config = dict(
    mask_ratio=0.75,
    norm_pix_loss=False,
    residual_init='scaled_by_depth',
    eps=1e-08,
    adamw_lr_other_params=0.0008,
)
Rows from block 11 of the encoder of a small masked image model, named by matrix and row number. Rows with one number within an expert belong to one neuron, the router's apart. Each number is 200 + 30 x the weight over its row's rms, rounded and kept within 0 to 999. All counts start at 0. After the name is the row's rms in percent of the matrix's.
Before each expert's rows are labels from the 100 images, of 14976, where the router gives the expert most weight on average: "strongest on" is what is common among them; "place" is the part of the image that holds the peak. Only what is clearly more common there than usual is listed. The data: histories of elementary cellular automata, time running down.
# router: router (encoder.blocks.11.mlp.router.weight, 4x320, trained with AdamW), inputs 160-319
# up: expert up (encoder.blocks.11.mlp.up, 4x640x320), inputs 160-319
# down: expert down (encoder.blocks.11.mlp.down, 4x320x640, transposed), outputs 160-319

# expert 2
strongest on: 101 turns on; 001 turns on; 100 turns on; rule: rule 179
place: bottom left; bottom right
router.2,098,202,213,225,164,238,234,185,240,209,178,189,217,195,220,235,149,168,194,197,202,215,245,177,224,167,240,209,215,202,187,192,204,159,156,219,229,192,290,191,201,170,191,186,183,242,184,193,248,193,170,217,178,190,203,228,215,204,159,213,173,195,203,195,268,192,202,217,224,210,150,252,215,220,218,240,171,146,203,226,180,186,172,201,163,206,176,263,195,182,179,212,174,231,187,228,143,240,208,188,218,181,184,196,175,205,176,200,201,168,132,156,222,237,227,197,196,178,231,190,222,215,197,173,244,250,197,200,235,206,165,193,201,237,235,175,213,157,234,115,213,243,240,186,180,225,184,149,268,224,213,232,248,155,251,221,222,208,202,184,182
up.0,101,219,195,141,197,184,231,190,223,189,196,213,217,180,172,224,174,217,220,246,219,199,196,208,126,170,206,166,166,237,158,157,242,178,249,230,220,184,200,239,218,223,243,227,201,211,199,194,198,187,254,239,156,117,201,190,213,170,173,179,210,245,169,156,119,163,188,179,172,227,217,199,178,175,236,175,209,221,203,202,194,213,239,199,181,212,211,142,217,205,185,184,174,206,198,172,204,210,191,156,199,185,210,216,235,150,234,257,179,173,227,177,178,230,187,143,177,225,169,165,196,247,185,165,202,248,176,206,188,231,123,188,184,189,190,248,166,201,222,209,215,171,207,190,237,206,196,207,223,173,211,171,231,229,214,217,225,214,198,197,248
down.0,094,177,153,193,176,219,212,206,227,224,206,218,215,202,188,214,216,218,220,209,173,208,227,215,236,233,174,189,215,220,190,214,132,226,153,156,231,181,203,212,268,180,142,193,210,174,211,170,200,207,238,167,206,202,173,172,170,217,233,184,228,185,162,207,244,235,227,206,212,187,192,203,170,181,237,194,251,175,111,244,195,215,154,248,253,182,171,178,133,239,166,185,208,211,239,231,221,182,163,187,194,165,180,236,178,184,229,163,219,221,220,167,221,240,275,213,177,166,219,195,192,192,206,121,226,168,238,210,194,233,214,161,205,175,183,201,221,197,163,205,271,197,200,241,203,232,252,157,247,232,153,214,273,221,239,222,191,161,256,221,182
up.1,091,168,118,184,198,163,205,162,196,152,140,178,208,204,228,199,190,187,229,250,208,265,170,156,210,224,216,217,199,174,225,201,191,196,169,214,168,169,222,171,174,144,133,175,221,199,188,200,205,165,228,199,247,216,181,190,135,157,186,162,166,241,263,180,182,189,250,220,165,199,173,239,209,165,264,249,196,184,194,138,195,294,246,261,205,212,258,182,188,191,216,192,202,186,183,185,221,175,171,250,195,176,186,221,213,205,204,227,188,167,220,195,230,183,161,232,183,158,150,216,193,265,205,222,179,203,198,211,193,171,174,242,234,218,201,168,169,231,195,196,188,169,203,244,137,212,181,135,132,199,195,248,190,157,181,257,167,228,222,257,204
down.1,109,221,266,196,202,236,201,202,179,261,232,211,177,168,137,232,186,188,186,173,170,156,227,232,165,188,198,139,210,217,197,185,204,192,216,163,192,231,149,212,183,278,237,205,145,253,211,208,179,229,184,250,161,204,208,204,272,205,185,212,191,191,138,249,211,123,193,213,187,254,210,204,216,213,214,189,231,181,278,172,193,193,194,140,177,195,171,261,207,231,199,216,170,256,193,221,206,215,244,203,213,155,200,165,200,190,164,192,179,180,185,163,170,234,233,195,182,208,267,205,159,158,204,216,203,204,220,193,193,191,219,150,172,162,213,245,247,170,186,188,231,192,203,202,238,241,192,218,225,177,196,198,259,165,228,151,234,139,214,176,172
up.2,095,186,174,221,189,224,193,207,232,226,260,205,198,204,167,198,184,163,192,185,198,178,194,186,200,255,262,179,235,232,215,225,192,223,217,172,217,180,178,173,167,170,198,199,212,174,236,197,182,216,180,178,206,271,208,248,201,179,182,212,214,188,206,222,193,202,225,238,174,227,188,132,208,197,208,171,180,185,220,231,201,196,153,234,214,110,239,226,180,144,182,223,213,233,156,202,197,226,216,244,233,216,224,190,245,187,210,222,232,165,150,192,197,181,208,177,211,214,210,177,183,246,205,223,130,191,146,206,192,228,129,229,205,195,209,244,218,222,220,265,236,212,189,229,236,164,180,195,208,220,142,218,239,180,226,187,202,223,218,159,193
down.2,092,228,201,227,192,155,195,176,194,233,170,236,197,192,236,216,238,178,240,203,211,152,240,175,195,193,188,249,193,226,241,190,186,177,159,193,185,156,235,205,223,231,243,205,221,161,193,206,231,181,170,179,220,279,179,226,158,153,216,219,224,162,190,160,257,185,207,199,183,238,160,222,127,168,202,214,143,222,95,188,186,245,227,148,190,225,186,189,179,165,222,211,200,175,234,185,188,160,199,219,217,178,217,218,151,230,247,173,186,202,202,227,184,195,209,216,191,167,192,211,218,158,219,171,264,104,217,214,213,156,211,183,179,121,166,143,181,187,152,226,169,191,173,159,241,217,157,205,198,163,251,219,221,190,221,242,180,170,189,215,243
up.3,108,209,195,196,211,183,226,231,219,203,154,165,231,212,217,243,165,230,217,270,233,211,161,209,226,231,158,180,209,216,208,181,217,191,167,197,198,166,203,236,175,176,176,218,227,188,166,153,191,205,187,202,208,225,153,186,180,195,182,169,221,228,196,156,158,181,185,160,199,208,152,209,232,143,167,171,205,256,204,231,212,227,172,180,184,208,186,220,180,177,200,171,226,246,199,206,166,193,190,245,235,206,226,237,175,154,253,213,205,234,190,197,223,213,226,159,165,226,160,185,254,129,190,172,219,180,202,187,211,209,230,219,174,199,222,237,182,211,171,255,289,178,202,273,243,184,188,220,199,145,195,224,170,191,161,237,207,222,177,214,167
down.3,109,213,155,186,199,207,171,209,157,186,200,182,146,193,183,166,197,182,213,202,226,158,202,199,214,172,212,224,216,197,232,189,171,210,194,218,171,158,200,199,199,214,167,247,185,196,167,275,203,186,182,194,178,211,202,216,168,209,261,220,171,181,188,123,232,197,259,179,243,232,180,208,193,242,242,210,227,205,0,222,190,198,196,215,238,225,146,240,174,181,214,192,178,219,171,204,214,164,212,185,152,172,195,204,181,233,207,180,203,169,189,215,202,228,180,223,199,239,225,209,208,184,245,181,237,181,232,221,188,204,195,203,212,194,207,165,200,218,175,179,163,229,218,165,200,199,194,171,247,214,209,137,210,179,226,197,144,209,212,176,176
up.4,084,178,134,218,214,192,159,156,205,158,240,177,204,182,186,184,177,201,162,217,193,229,178,212,187,182,256,235,145,210,210,206,155,205,182,162,202,203,240,219,163,232,177,198,187,200,177,221,251,183,218,199,188,199,161,219,244,183,226,200,208,217,238,179,199,173,223,241,195,233,213,206,201,165,248,217,174,283,235,238,220,218,191,234,134,210,217,184,219,190,211,191,198,224,179,189,182,195,177,227,221,123,211,195,220,199,188,193,195,149,175,198,200,156,171,236,172,169,151,188,199,215,206,223,224,180,180,192,175,211,202,281,167,203,222,175,195,216,224,211,179,223,170,234,173,194,234,164,163,231,229,207,252,191,193,222,222,192,228,276,184
down.4,092,215,199,207,265,234,185,168,254,254,292,187,181,233,202,238,182,195,219,144,238,197,237,205,191,250,192,156,247,177,137,180,188,174,238,191,202,166,141,193,186,227,152,198,132,218,257,179,181,207,155,182,203,224,247,196,197,173,163,212,200,189,160,279,213,177,197,221,202,246,200,184,203,218,190,241,205,197,230,216,169,215,222,158,214,197,200,203,209,181,176,256,132,183,209,223,167,184,199,196,236,169,207,193,220,169,188,223,206,234,235,174,212,189,166,213,223,193,216,228,136,214,162,215,178,240,145,154,195,249,187,135,188,148,212,259,197,143,188,186,206,173,237,185,196,229,210,231,199,206,175,160,232,192,236,208,213,145,202,184,197
up.5,108,225,180,183,184,177,190,185,271,186,181,157,192,248,193,235,206,216,192,221,201,175,192,195,273,231,201,287,235,203,196,193,211,206,241,230,202,215,191,197,205,214,189,243,149,164,233,225,196,188,147,173,178,192,200,176,214,232,155,207,175,233,239,185,216,203,163,202,208,217,228,192,240,177,213,219,205,226,245,192,217,252,159,214,218,214,210,215,166,195,197,196,212,154,205,238,210,212,193,240,239,216,215,118,201,196,180,145,237,185,174,216,212,146,208,201,249,212,263,151,177,169,235,144,238,190,180,172,253,211,211,177,191,183,297,191,207,225,216,157,178,227,204,201,198,209,170,161,190,199,180,202,229,156,200,185,182,204,223,220,192
down.5,115,196,222,201,201,183,214,212,207,181,204,209,202,188,210,215,201,176,210,162,205,250,178,180,119,221,129,186,176,151,177,225,139,173,175,200,220,199,163,212,203,198,250,202,272,186,152,175,202,241,239,178,220,196,223,224,186,234,215,211,217,201,180,152,191,173,159,193,194,194,215,229,200,211,210,184,175,175,368,186,194,236,231,176,194,215,183,227,243,192,201,172,194,195,202,149,187,186,173,172,176,219,201,248,168,197,215,232,200,227,252,232,200,172,207,232,147,178,179,259,211,216,205,207,181,201,197,210,133,147,198,209,168,194,160,173,151,237,221,249,190,202,178,203,211,158,210,222,191,183,201,246,177,223,190,209,205,178,171,146,288

# expert 3
strongest on: 101 turns on; rule: rule 169
place: top left; top right
router.3,086,198,154,179,151,167,234,211,182,228,202,202,187,202,181,173,222,173,213,223,204,199,182,219,181,229,206,206,220,178,174,239,177,226,201,195,169,208,198,228,201,186,202,179,227,235,168,209,185,227,211,185,237,244,253,207,241,127,184,202,204,151,177,197,134,196,233,219,204,222,230,180,170,198,225,151,208,240,203,241,233,160,222,203,211,233,262,172,245,201,164,179,196,149,147,170,201,173,185,171,138,208,198,198,216,216,233,210,159,147,210,197,193,208,204,224,229,191,222,213,182,209,211,215,178,224,253,182,195,233,178,194,213,202,143,197,205,159,179,213,184,171,228,203,174,227,181,226,191,198,182,233,174,210,187,215,186,246,189,163,182
up.0,099,211,201,185,269,218,225,176,199,253,187,220,253,183,193,232,245,192,195,168,188,190,173,192,236,144,154,225,193,213,167,199,160,189,175,211,239,229,267,220,248,165,208,220,172,185,217,172,183,145,210,209,180,203,159,221,154,160,248,161,146,200,182,191,153,178,132,230,217,185,200,112,185,222,202,163,206,219,243,166,201,203,175,153,251,178,165,187,203,226,201,233,168,239,245,184,190,171,245,149,161,246,167,191,234,168,238,171,228,192,203,183,189,172,176,215,235,216,188,178,197,195,209,232,206,255,144,242,189,229,173,193,173,127,177,199,144,148,148,211,190,171,200,260,206,203,207,189,213,192,211,173,261,221,160,171,178,198,236,199,169
down.0,095,217,226,183,219,214,199,214,208,219,246,156,185,205,204,184,120,247,213,180,195,218,220,228,218,251,241,171,201,176,194,192,212,185,211,198,203,210,167,204,160,217,218,181,227,217,215,195,190,214,250,189,240,217,199,183,173,190,206,215,229,206,169,211,213,185,201,190,226,164,196,200,219,215,180,248,192,145,12,217,212,166,199,168,220,216,195,212,198,251,234,230,229,259,210,214,149,206,227,170,204,125,194,200,163,199,197,156,211,173,243,234,233,174,212,213,178,215,161,213,176,203,167,216,189,182,183,211,220,219,213,169,193,201,202,222,232,223,190,174,226,177,194,218,216,181,168,208,180,201,191,246,165,163,214,271,231,182,236,178,247
up.1,103,185,207,137,171,210,227,266,226,220,196,192,196,235,204,215,228,173,198,251,203,216,182,198,160,174,150,197,146,243,191,144,189,224,193,188,204,140,217,223,205,143,209,194,162,162,172,182,227,163,186,199,185,196,240,144,140,162,237,203,178,214,170,194,192,185,184,171,168,189,240,210,221,232,232,195,207,169,260,197,243,189,185,217,172,184,230,194,231,125,191,205,240,215,191,244,192,200,233,222,174,209,237,248,183,189,218,178,203,190,158,204,213,205,246,196,205,179,164,162,178,156,204,203,193,222,230,210,187,227,186,209,185,220,167,172,181,207,192,220,209,232,216,189,203,207,234,192,182,242,189,184,186,173,161,224,194,212,153,191,154
down.1,093,197,212,160,211,240,137,191,230,202,191,158,242,239,179,195,195,155,231,177,187,221,226,220,188,176,245,210,221,214,162,224,198,235,180,177,187,171,189,227,201,219,159,204,191,168,165,171,220,249,210,153,193,236,215,253,274,213,170,197,243,187,172,184,222,259,198,201,185,203,191,172,215,177,245,167,142,187,110,217,157,189,209,174,174,223,200,245,195,199,233,200,123,240,194,222,202,187,221,164,192,178,177,201,192,205,226,153,169,195,221,195,226,268,253,133,185,186,121,171,176,245,232,177,212,205,168,179,241,243,201,206,197,192,173,238,175,219,213,215,223,157,183,153,218,228,189,176,191,179,217,224,225,189,222,231,188,181,212,217,212
up.2,108,192,204,218,231,220,202,207,193,188,206,237,216,178,256,172,197,255,185,259,194,217,167,184,195,195,210,181,200,216,209,212,163,210,200,213,234,172,249,204,182,182,235,237,250,223,178,178,165,163,200,205,254,175,191,196,186,259,149,176,204,207,155,201,148,148,228,217,222,167,222,151,145,210,212,147,194,169,206,217,182,163,149,202,147,224,220,170,225,217,221,162,207,201,243,204,234,193,178,141,188,212,207,212,214,179,167,193,211,215,114,188,215,180,193,174,170,210,185,179,235,206,203,207,211,219,167,254,244,176,183,171,176,192,206,248,228,218,223,215,181,156,252,188,238,177,275,204,175,174,253,189,242,157,181,124,147,193,199,218,192
down.2,102,197,220,219,233,169,194,181,191,232,203,251,191,232,175,201,199,192,220,219,220,233,187,252,154,174,156,210,211,204,233,190,179,194,229,195,119,252,134,217,177,213,200,207,189,209,177,238,198,255,216,218,159,196,190,180,258,240,225,142,216,222,178,203,173,229,173,172,180,216,151,216,189,202,187,205,228,229,109,229,236,188,193,159,213,183,180,223,201,185,191,195,198,235,179,230,221,173,207,246,176,198,242,205,271,186,199,151,182,203,240,212,210,184,186,178,209,240,181,227,210,212,238,150,190,204,206,164,181,142,204,206,211,243,177,183,186,176,135,227,212,224,204,236,199,213,187,197,247,205,137,246,182,196,180,232,215,216,183,152,238
up.3,107,219,179,245,229,190,234,228,212,140,216,210,195,241,180,196,170,167,233,240,152,245,135,165,219,127,177,200,214,240,153,212,193,147,194,200,183,226,207,234,217,157,225,205,225,185,208,261,221,162,197,178,197,185,193,257,197,197,174,171,175,196,164,210,160,226,161,227,220,225,215,277,210,165,226,221,216,191,177,256,218,190,200,166,177,164,264,198,197,192,218,235,220,181,177,225,198,233,136,185,250,197,212,216,206,181,196,228,194,205,171,198,244,211,187,227,218,156,198,175,221,217,227,206,166,204,204,216,194,162,192,208,177,219,193,200,145,163,213,179,240,195,189,226,169,207,232,195,179,232,262,223,189,215,184,171,200,226,187,249,205
down.3,112,176,242,167,180,171,186,173,222,206,235,179,216,207,196,221,208,183,195,205,213,177,220,190,220,226,263,230,259,179,192,141,183,138,150,178,161,233,249,217,197,190,152,226,117,199,169,224,166,207,210,179,242,196,184,222,215,220,202,181,218,199,216,220,244,236,184,158,194,164,186,207,169,183,210,168,211,243,0,178,148,168,207,204,222,148,202,194,166,175,235,213,221,211,206,177,198,217,229,206,168,238,224,231,228,185,210,195,206,168,165,209,196,185,173,173,169,243,208,235,248,248,214,207,241,236,170,233,242,183,218,183,163,200,172,214,190,153,215,177,165,198,194,196,210,186,226,239,193,246,156,218,175,168,200,245,217,173,224,207,233
up.4,100,186,180,229,258,154,163,217,238,151,194,214,173,218,186,254,202,210,148,223,149,165,224,224,202,235,146,244,177,213,184,213,164,172,190,204,155,222,173,227,211,202,181,225,212,180,214,200,188,110,232,225,216,222,199,138,251,208,200,212,221,198,243,200,186,240,201,235,159,144,181,143,168,170,153,168,183,266,169,196,236,241,177,176,221,171,234,207,191,186,185,229,178,216,186,196,215,216,219,254,240,232,197,188,211,157,220,231,187,190,263,155,189,158,206,200,188,214,226,212,220,173,209,201,249,211,143,129,124,199,224,167,226,218,205,152,242,225,179,298,194,205,180,206,191,186,238,206,186,152,185,166,191,184,193,204,185,226,219,175,194
down.4,097,255,205,152,148,232,206,126,181,165,169,230,251,197,200,192,187,163,205,157,243,166,153,210,184,218,211,176,152,198,234,264,230,260,188,134,219,157,249,204,151,178,220,239,209,245,177,235,193,160,193,178,188,226,228,193,192,185,225,168,221,201,135,275,222,227,184,239,192,223,222,241,212,248,233,206,201,163,250,254,170,157,224,200,190,204,165,181,228,246,182,222,172,179,186,183,150,193,229,182,207,227,162,218,130,262,198,155,188,190,191,213,201,193,237,189,193,213,209,216,248,217,179,165,160,232,186,222,166,182,158,181,184,207,219,238,207,207,178,205,190,178,205,207,167,244,178,218,168,236,212,244,194,170,171,179,185,184,221,187,201
up.5,106,225,233,204,163,225,181,184,225,229,140,172,196,222,232,215,222,123,214,226,190,244,203,164,182,187,146,196,205,217,222,219,172,250,248,209,196,233,239,176,174,139,253,212,224,247,212,215,273,199,148,173,226,279,187,174,213,265,195,213,217,214,178,200,241,204,225,178,265,161,192,185,197,231,192,232,215,172,229,138,195,220,243,171,154,162,176,175,185,200,186,180,201,262,221,158,224,192,196,210,188,227,178,184,190,177,183,162,179,215,181,205,224,185,190,165,173,133,221,170,218,174,230,229,186,198,222,215,172,177,212,202,200,270,252,203,131,228,172,206,242,214,209,177,251,188,190,192,199,211,193,197,147,213,210,244,208,197,208,172,194
down.5,100,195,153,226,172,204,145,186,225,219,188,183,170,247,185,182,175,224,227,239,181,218,236,201,197,195,175,184,208,167,227,173,228,189,206,219,220,243,239,195,214,305,153,211,157,205,184,181,206,218,222,185,147,242,210,162,212,192,186,221,233,201,132,280,182,200,215,194,202,230,180,166,213,183,219,193,194,231,74,156,163,183,191,207,212,194,155,237,201,145,219,197,189,253,193,192,186,228,172,180,199,195,229,224,203,235,192,199,207,210,195,148,168,147,223,222,172,208,159,243,224,231,180,229,278,172,172,210,219,224,210,166,210,270,146,215,184,138,217,163,211,238,245,219,148,210,176,200,196,195,209,181,198,179,238,216,190,176,207,224,189

# expert 0
strongest on: 001 turns on; large cells
place: middle left
router.0,079,212,171,225,156,178,223,223,227,257,204,224,191,237,204,178,175,179,182,221,182,218,198,266,215,220,180,227,182,211,214,222,248,188,232,277,196,199,251,234,189,200,138,160,248,242,153,134,200,208,193,199,129,204,236,210,148,171,202,236,214,150,198,220,201,258,210,182,232,209,228,187,187,190,194,219,177,180,214,224,203,172,202,254,182,214,235,210,228,185,167,227,224,173,226,162,207,206,200,176,173,241,171,216,190,230,219,179,188,187,191,157,195,216,224,167,256,173,187,201,183,179,208,222,211,259,235,239,220,226,183,186,170,248,186,214,187,166,209,183,214,185,203,228,169,169,160,143,221,217,216,242,196,180,249,186,197,203,203,177,151
up.0,096,200,214,236,225,215,189,248,209,145,222,184,188,211,245,235,214,212,191,195,230,196,191,220,229,184,155,214,249,163,161,236,215,225,203,228,172,146,173,203,215,141,258,210,243,172,237,201,222,219,152,208,159,195,221,208,216,175,193,185,153,154,230,188,190,217,124,204,170,188,171,212,161,181,205,140,208,159,218,230,135,173,202,216,214,231,182,239,174,228,211,208,180,203,222,165,194,153,209,199,190,229,219,206,160,208,164,224,185,264,203,174,173,216,260,159,173,165,235,233,211,195,221,135,166,227,199,182,216,241,210,248,179,204,208,218,220,213,253,194,229,124,186,188,156,236,201,299,142,180,222,252,236,196,211,138,180,213,180,179,201
down.0,087,160,199,179,188,230,214,192,169,214,218,192,209,221,192,178,199,191,179,235,179,204,197,164,258,253,282,202,182,218,206,196,237,180,218,203,212,167,155,200,237,182,208,176,172,189,201,222,167,216,190,193,180,260,182,197,237,108,204,219,188,202,169,277,204,177,230,226,213,226,212,159,234,236,268,239,231,198,103,223,198,181,200,235,205,163,200,205,148,144,220,210,220,195,198,251,179,194,186,196,209,166,200,223,223,198,163,163,183,189,189,170,190,188,174,173,196,198,191,176,200,196,165,194,256,201,199,189,173,269,183,158,231,212,218,196,214,195,187,173,202,194,181,206,174,189,174,200,193,219,167,188,207,172,268,239,235,221,193,183,237
up.1,102,186,197,203,220,207,252,238,199,195,205,214,193,164,196,229,195,166,175,244,234,162,164,194,194,181,211,201,162,202,200,217,172,176,166,194,204,202,157,174,207,201,214,204,238,179,160,247,180,202,166,191,224,198,178,253,174,187,166,167,185,208,204,147,200,192,258,273,153,193,159,178,201,163,165,183,200,122,229,221,199,247,183,150,202,205,224,273,196,232,203,185,214,196,170,183,167,173,132,174,216,208,230,214,211,238,141,213,250,226,189,213,214,246,200,154,175,188,149,203,207,262,140,162,191,126,215,157,168,191,173,186,185,144,151,163,168,176,221,255,223,158,144,218,165,224,199,229,114,205,231,264,196,190,173,166,203,200,218,173,185
down.1,085,159,183,235,191,203,200,187,226,204,244,189,229,193,165,203,198,195,221,242,160,174,231,217,220,229,201,243,223,188,194,161,217,182,202,200,235,201,161,196,204,203,205,196,143,235,239,182,269,170,166,167,178,215,189,208,193,237,137,208,185,243,129,282,242,208,225,177,193,206,206,167,184,190,304,239,214,220,169,220,197,217,191,235,219,202,171,200,140,182,187,210,152,244,169,287,179,180,213,200,167,158,199,215,228,216,178,213,199,172,189,202,195,189,219,236,203,183,220,185,156,233,182,171,228,206,193,186,250,236,228,184,185,237,194,227,184,169,189,129,186,206,237,238,166,204,155,210,173,279,183,184,196,168,236,173,183,176,190,204,191
up.2,097,202,191,217,202,220,208,188,193,184,178,216,174,211,180,189,215,237,138,197,164,179,225,242,199,186,132,252,199,189,155,251,202,209,224,166,164,187,237,222,282,200,144,206,187,136,205,226,173,217,150,176,200,188,241,224,182,197,213,216,196,170,169,133,196,202,222,203,207,201,226,273,191,227,204,181,217,174,221,171,184,217,260,170,185,199,182,196,239,176,212,273,210,169,230,222,181,191,210,216,213,181,243,241,189,228,175,159,166,237,222,162,164,247,206,175,219,219,174,225,178,232,201,216,245,162,224,205,280,214,208,217,229,188,196,226,228,224,238,227,230,240,209,178,207,226,152,214,216,165,259,159,224,223,238,171,204,137,209,192,187
down.2,098,163,179,279,215,192,173,198,177,229,198,171,216,219,210,156,234,246,205,187,197,207,232,210,235,237,201,204,188,209,213,227,198,227,219,217,223,193,125,217,204,195,199,209,188,236,184,179,208,209,189,218,191,193,147,200,207,217,178,201,207,178,108,303,218,182,226,220,249,221,243,160,142,199,206,246,217,269,14,204,187,212,206,220,189,254,195,178,171,145,231,213,204,236,144,179,205,205,209,185,188,201,223,210,194,226,197,174,214,184,246,205,190,186,228,247,219,202,184,184,180,213,189,238,209,206,192,165,210,222,203,187,248,182,211,213,209,178,202,149,166,167,207,207,187,170,180,193,173,208,186,208,195,181,223,197,219,180,218,228,218
up.3,106,211,210,192,232,223,228,189,194,197,178,166,116,213,210,198,210,232,242,197,145,138,161,193,147,177,202,191,175,195,219,210,205,233,165,221,175,180,200,211,211,166,200,238,219,225,176,221,242,220,92,151,221,224,228,206,172,194,220,229,179,183,216,198,191,162,190,169,216,202,233,168,125,174,223,250,177,188,195,172,205,208,181,193,245,191,199,189,197,197,228,189,186,161,234,254,171,191,195,203,206,180,184,254,226,210,192,216,187,253,198,190,164,189,192,214,153,224,226,131,217,173,198,191,170,189,239,190,204,221,168,227,172,261,191,164,222,223,200,229,211,213,164,220,182,151,191,119,192,205,184,169,187,204,223,178,184,237,196,208,241
down.3,096,227,138,231,201,209,168,206,238,223,188,206,248,190,161,197,137,180,226,198,275,220,196,218,184,232,186,190,217,207,202,228,202,182,252,211,199,172,214,212,204,254,161,204,189,214,200,233,199,226,212,215,202,207,192,224,188,179,198,186,201,194,185,192,176,235,144,202,184,213,179,195,229,148,202,239,179,259,178,180,240,225,151,195,157,214,203,178,199,257,165,191,245,180,214,202,176,172,241,168,253,205,206,185,209,175,219,238,258,170,228,237,248,214,234,163,210,162,239,238,215,217,154,135,202,179,164,206,219,148,202,211,269,170,237,287,189,177,181,210,266,197,192,170,232,214,187,242,248,179,200,224,269,205,192,209,228,173,156,155,189
up.4,095,185,218,204,215,194,130,220,239,169,200,183,213,125,185,208,167,237,215,136,209,234,165,160,214,229,147,191,255,206,209,222,246,177,211,181,163,239,160,210,257,229,225,214,222,231,240,172,153,225,151,179,201,166,207,179,207,247,184,246,170,189,225,187,204,184,188,207,172,208,204,193,198,200,194,199,234,222,191,227,210,142,211,187,192,212,207,209,245,177,199,178,210,176,230,190,186,193,203,218,169,191,213,197,220,206,171,178,179,192,179,226,209,185,208,232,198,197,219,208,202,228,252,186,219,177,170,217,216,124,194,161,221,168,184,189,223,190,233,246,218,201,216,198,193,178,207,214,193,177,192,168,243,174,169,122,149,196,168,185,212
down.4,106,197,187,185,202,220,299,207,151,252,182,170,168,202,191,266,203,152,207,266,202,211,211,225,187,172,175,175,125,193,187,172,193,185,240,228,193,173,188,184,184,161,241,193,228,167,222,232,200,222,213,159,208,174,198,210,160,172,184,210,243,156,202,162,188,196,161,192,225,196,177,231,201,224,207,202,199,217,285,211,209,203,165,155,225,117,163,200,208,183,208,158,243,206,227,191,206,187,232,196,209,213,206,178,168,165,191,226,199,154,230,196,189,244,193,176,188,226,195,238,230,144,211,229,219,202,215,197,218,184,210,171,160,236,199,208,169,228,163,174,194,213,159,195,179,188,205,180,231,210,230,232,165,242,207,302,205,176,187,266,214
up.5,115,209,196,231,160,219,205,175,170,143,211,193,213,91,197,224,195,247,243,239,220,261,196,213,208,160,236,263,215,210,162,226,186,245,191,244,183,168,251,175,184,214,197,202,158,203,218,238,181,217,94,226,149,225,261,159,185,207,211,230,205,218,185,233,163,120,180,155,190,208,170,141,236,198,216,173,214,162,202,181,203,208,203,187,238,227,166,228,214,202,191,217,215,222,226,186,152,215,239,213,208,190,174,163,194,281,174,197,232,270,230,206,166,231,232,202,225,187,207,191,185,162,233,229,243,200,172,252,219,209,227,272,210,195,193,208,170,247,216,182,183,214,177,203,101,200,183,212,207,169,216,202,183,171,170,142,183,205,210,209,197
down.5,113,233,210,202,225,213,235,153,171,204,248,165,190,203,198,222,196,254,183,192,192,234,241,198,256,235,208,169,242,229,205,209,194,194,184,212,169,192,196,233,220,272,162,208,173,180,148,190,179,184,225,200,169,226,185,193,208,199,199,117,205,213,194,243,149,201,217,196,181,219,194,168,242,167,252,174,206,219,217,241,147,221,184,159,212,131,215,225,187,193,159,152,211,231,197,265,168,171,174,166,210,186,147,204,189,158,189,231,191,178,206,145,193,154,163,201,190,204,193,218,187,254,138,212,232,211,230,204,222,183,209,166,177,225,179,195,176,200,223,254,212,220,179,230,223,232,152,145,201,177,209,207,209,209,244,193,186,252,169,201,202